A small waveform VAE, trained from scratch.
Model: 2.96M parameters, waveform 16khz input, encoder arch mobilenet_v2, encoder norm batchnorm, encoder activation silu, encoder depths [1, 1, 4, 1], encoder widths [128, 128, 128, 128], decoder norm instancenorm, decoder activation snake, decoder widths [24, 48, 96, 192, 192, 192].
Training: muon at rate 0.0054, 5900 steps, batches of 64.
Data: trained on notes from a synthesiser with random patches, 78125 training examples, 4.8 epochs.
Rows from block 6 of the decoder of a small waveform VAE, named by matrix and row number. Each number is 128 + 32 x the weight over its row's rms, rounded and kept within 0 to 255. All counts start at 0.
After each channel's rows are labels from the 100 clips, of 14976, where the channel reaches its highest value: "top examples" is what is common among them. Only what is clearly more common there than usual is listed. The data: notes from a synthesiser with random patches.
# conv: width-7 conv (decoder.decb.2.0.conv.weight, 96x96x7, each kernel summed), inputs 0-95

conv.55 [148 175 155  64 186 144  66 111 126  64 124 141 111 107 111 138 142 123 134 130 144 110  99 149 103 107 109 148 105  53 104 153 155 109 126 148 124 124 127 129 113 144  82 125 111  69 153 160  80 177 141 190 118 130 153 125  73 134 149 150 106  55 128 123 194 142  93 151  98 116 121 122 139  93 136 108 165 181  70  78 161 155 171 128  86 173 174  68 138 158 139 144 132 175 163 108]
top examples: pluck

conv.87 [154 179  80 149 156 157  68 143  96 113  89 138  83 148 139  75 125 105  90 161 131 150 116 115 107 120 162 132 101 190 157 177 124 155 143 130 155 146 132 125  72  83 109 106 116 125 217 124 109 130  91  98  91 155 152 140 162  78  80 143  89 149 146  89 101 125 174 109 119 116 163 138 115 136 178 108 126 173 109 108  97 155 168 110 147  88 115 122 183  95 206 148 130 160 162  62]
top examples: pluck

conv.66 [184 136 177  99 170 141 104 159  93 131 156  56  46 154 128 116 133 104  68  94 157 130 154  91 171 130 158  89 140 187 153 130 135 171 151  91 107  88 125 118 139 132 133 114 184 158  91 168  93 109 145 117  97 146 158 100 153 145  97  84 118 138 139 124 132 173 134 144  97 215 149 110 129 150 125 168  94 136 161 195  90 108 110 109 137 126  84 154 108  45 103 127 144 124 121 106]
top examples: gate; drive

conv.42 [101 159 135 147 119 106 104 149 144  93 126 142 148 150  72 144  45  86 135 141 115 107 133 114 126  99 171 135  98 116 125 149 134  77 132 148 118 131 132 190  72 141 140 139 111 158  84  49 107 110 119 119 127 175 169 185 152  42 133 110 109 138  99 124  85 145  84 146 145 178  95 142 189 128  99 111 129  88 126  89 116 108 130 142 119 117 106  99  53  55 175 123 118 188 157 100]
top examples: gate

conv.11 [133 196 107 132 158 140  59  80  90 185 121 109 148 162 123 147  93 127 118  73 148 100 143 162 144 145 102 144  86 186 144 123 107 166 154 108 107 112 121 161 174 123 100  86 149 131 139 131  68 117 119 120 108 158  16  99 112 192 137  87 153 168  86 110 150 154  65  88 120 162 136 167 131 115 136 140 130  98 113  88  92 102 116  94 109 104 123  79 139 105  79 109 101 163 104 123]
top examples: pluck; drive

conv.4 [162 182 108  92  96 190 136 127  72 186 116 133 138 131 161 200 106 138 122 140 155 100 120 113 129 128 174 149 115 171 156 146  80 115 121 190 175 103 162  84 117 104 105 117 107 186 106 173 155 124 169 115 125 138 118  92  92 142  73 136 143 194 131  72 109 132  78 165 169 156 138  93 131 142 110 189 130 133 140 140 139 136 100 148  92  90 160 179 174 183 136  97 166 109 120  88]
top examples: pluck

conv.72 [ 87  74 112 111 140 143 173 130 115 173 191 105 106 167  96 189 134 188 149 126 147 134 155 129 135 184  91 144 176  75 193 125 110  88  96 154 162 138 158 163 152 110 135 116 125 171 151 122  80  91 166 121  86 171 131 165 112 128 139 123 153 112 165 111  83 167 138 207 150 153 155 133 163 165 101 114 137 144 125 170 152 139  68 142  69 148 103 149 146 139 113 109  69 152 140  80]
top examples: gate

conv.17 [191 141 144 143 138 141 105  79 129  31 117 152 114 115 187 157  98 123 125  93 131 159 119 179 113 168 165 163  87 144 132  92 167  89 139  67 134 160  58  85 154 151 161 135 139 125 128 125 134  88 136 146 135 109 154 171 124 140 137  67 119 132 123 124 118 203 148 169 186 144 114 122  47 163 185 155 142 120 102 159 123 125 137 125 141  88 117 153 112  57  97 131 125 124  98  95]
top examples: gate; drive

conv.47 [109 112  83 174 116 134 189 141 119 158 147 164  98 116  99  98 119 160  69 140 146  71 139 141 110 148 153 147 125 173 132 144 172 139 110  83 157 105 104 176 152 131 163 114 156 171 146 118  97 139 148 121 152  58  81 166 113 175 114 148 114 171 134 109 120  98 125 139  69  77 152 139 121  82 146 153 106 179 206  87  57 125 181 129 159 128 127 138 184 202 115 110 134 172 120 128]
top examples: pluck

conv.59 [120 100 146  93 131 116 106  92 118  97 142  81 144  74 150 102 173 109 135  95  71 147 130  82 102 111 172 146 171  69 153 144  85 145 131  94 126 134  94 116  92  96 137 143  54 152 145  97 116 143 104  75 111 131 191  81 165  94 148 192 122  93 137 137  54 131 133 144 180 131 135 148 125 146 138 128  67 137  74 133 150  83  90 121 147 148  87  68 132  76 155 124 180  98 127 158]
top examples: pluck

conv.44 [128 126 130 107  95 112  86  99 138  90 190 143 143 131 141 135  99 112 128 119 145 148  92  58 173 140 167 120  81  68 105 121 163 124 131 149  95 168 131 116 131 155 156 134 108 183 141 130 143  95 168 120  93  90 172 140 144 111 157 137  95 154 192 148  89 155 168 135 177 121 112  84 101  90 122 180 110 129  74 113 172 125  83 147  21  99  48  96 131 100 119 141 172 123 115 111]
top examples: pluck; noise

conv.6 [135  89 134 179 131 100 124  74  89 128 175 127 234 146  81 155 127  38  87 152 168 133 157 122 149 123 132  94 142 217 138  93 120 164 153  90  96 114 123  89 107 142 143  88 155 131  95 144 172 104 120 113 120 117 146 127 174 151  70  69 121  71  73 101 116 182 117  92 128 134 113 137 150 116 141  80 108  96 140 142 114 158 134 124 133  84 134  76 136 152 141  96 128 113 125 128]
top examples: gate; drive

conv.83 [116 150 139  87 162 124 165 140 113 160 138  55 178 144  64 130  93 163 113  96 149  57 115  88 182 156 155  81 143 105 158 131 140 146 118 134 159 123 178 195  94  30 142 108 137 113 166 117 111 130 143  98 153  78 141 141 131 125 152 193 129 144 161  88 125 136 144 127 148  95 117 108 162 112 132 180  67 113 106 109 139  66 108 159  79 130  88  85 138 180 136 122 139 112 133 140]
top examples: pluck

conv.2 [160 119  99 191  95 179 150 122 110 139 142 130 101 205  94 126 159 120 149 156 156 107 116 154 119 166 153  80 113  81 130 171 113 187 125 151 169 183  56 183 106 161 109  88 126 111 146  91 117 180 123 104 153 151 158 171  81 123 153  97  91 143 131 104 119 131 101  64 125 133 167 183  92 179 154 146 112 102  98 107 117 154 103 148 108 190 136 131 121  67 140 185 128 103 116 132]
top examples: gate

conv.34 [157 200 148  93 161 204 106 149 117 157 127 184  76  78 136 126 155  74  95 133 147 152 145 142  98 146 149  90 103 116 129 123 106 127 116 116 174 110 110 117 107 145 143 101 187 102 155 158 146 117 172 132 113 135 153 144 109  87  72 104  90 119 149 139 105 147 144 146 177 156 138  58  86 137 151 137  97 183  98 149 115 106 164 127  50 124 163 201 164  99 140 110  93 116 130  57]
top examples: gate

conv.0 [ 82  75 162 100 145 112 122 144 195 150 116 154 188 134 133 131 153 127  93 122 140 123 157  88 160 137  85 120 166  67 110 115  85  98  84 115 139 111 165 141 164 109  80 127 123 122 117  96  91 139  80 116 144 111 147 172  90  94 118 195 104 133 158 114 119  99  93 157 114 117 145  97 107 128 185 166 156 127  88  79 144 119  53 106 109 206 109 197 124 181 130 152  81 115 151 166]
top examples: pluck; triangle

conv.80 [128 124 141 104 158 159  90 153 137 119 120 126 149  84 133  99 110 107  88 124 134 154 160 161 155  80 121 137  95 197 138 138 106 133 175 104 125 127 186 123 128  84  60  76 105 133 105 161 131  78  88 149 140 110 142 174 157 176  60 151 119  59 134  95  75 146 204 128 171 143 138 123 158  59 151 130 172 204 116 139 130 115 162  77 125 139 105 118 144 156 116 128 108 160  71 112]
top examples: gate

conv.24 [121 112 139 146  92  91 109  92 173 133 114  92 215 140 143 174 168  75  94 143 145 156 114 130  97 158 171 108 131 130 124 137 124  95 138 135  94 210 139 145  56  85 102 140 168 164 174  90 154 103 123 152 116 182 148 140 134 123 156 170 105 100 153 108  63 124 140  94 152 120 153 155 135  66  85 135 168 144 162  87 177 122 117 127 134  69 100 137  96 184 160 159 106 136  99  93]
top examples: gate

conv.63 [128 104 165 180 155 160  69 105 128 167  91 115  86 152 155  93 130 149 150 183 138 142 115  87 119 108 140 146 165  81 115 100 102 125  87 115 121  58 124  93 123 136 130 158 117 133 146  77 189 152  95 166 213 149 139 137 129  48 154 148  83  90 177 155  74 135 141 136  26  92 130 139 158 126 112 164 123 169 117 103 119 122 129 105 138 172 112 177 115 131 129 136 133  89 141 103]
top examples: gate

conv.64 [189 142  73 162 135 150 159 137 120 111 187 154  96 132 111 137  79 136 117 164 166  91 170 134 189 157 135 157 115 146 157 183 161 176 136 126 195 123  94 113 182 122 109  95 145 104  90 118 113 134 158 101  94 133 151 166  77 194 145 114 131 125 169 117 129 118 136  68 164 176 181 136  86 154 147 168 125  91  71 142 116 112  81 139  48 166 153 115 121  92 137 115 135 115 161 131]
top examples: gate

conv.68 [ 92 169  99 124 144 177  93 153  70 118  93 113  99 156 164 116 116 154 148 140 141 133 122  93 183 158 126 201 130 171 171 201 135  90 135 135  93 138 144 176 135 132 118 128 117 178 142 149 116  95 137 117 138 131 106 147 134 119  95 109 113 181 172  84 115 134  90 117 183 148 146 168 145 190 146 137 130 142 153 139 133  26 167  57 155 147 147  71 159 150 103 118 107 136 166  77]
top examples: gate

conv.43 [156 199 122 129 126 151 157 144 163 155 104 146 118  78 122 118 106 182  87 117 118 111 183 124 144 154 147 190  77 191 166 193  88  84 128  77 122 139 104 155 146 153 125 114 139 107 125 194 182 113 164 166 102 115  84 214 124 196 119 144  97 105 126  61 146  91 142 147 139 142 137 121 110 110 148 145 158 130 125 132  88 155  82 145 126 117 159 170  84 122 168 130 112 158 126  90]
top examples: gate

conv.79 [ 97 116 172 108 171  96  86  90 118 126 129 141 190  94 127 134 128 111  80  84  89 198 110 130 113  64  81 106 195 144 137 129 121  97 179 139 132  90 144 101 135 115 178 117 150 114  87 159 128 144 117 172 145 111 142 111 184  82  55  78 156 114 166 130  61 162 160 123 165 147  92  72 180 114 122 113 134 134 168 103 131 104 161  91 160 123  83 134 123 165 125  86 126 119  94 152]
top examples: gate

conv.41 [118 135 148  81  96  90 117 174 139 146 106 181 195  58 167  93 123 119 127  43 139 150 144 118 115 121 161  70 157 185  80 130 112 122 183  78 113 131 154 114 181 173 158 105  96 147  89 142 141 160  37 179 123 118 156 135 112 120 112 122 139 107 171 143 130 117 159 148 142 123 169 110 147 130 108 116 146 132 115 124 120  69 146  73  78  84 156 157  85 153 130  98 107 136 150 152]
top examples: gate

conv.65 [151 149 132 150 128 128 130 136 131 165 122 120 132 156 150  62 175 168 110  94 110  50 158 149 107 135 163 143 106 180 109 140 154 171 100  56 168 129 134 173 132 163  84 113 176 158 177 123  74 151 116 122 160 141  84 133 149 214  95 133 149 141 139 137 213  97 172 116 100 113 126 165 142 171 194 122  81 122 122  66 134 101 134 160 160 121 131 121 142 171 167 133 131 146 158 144]
top examples: pluck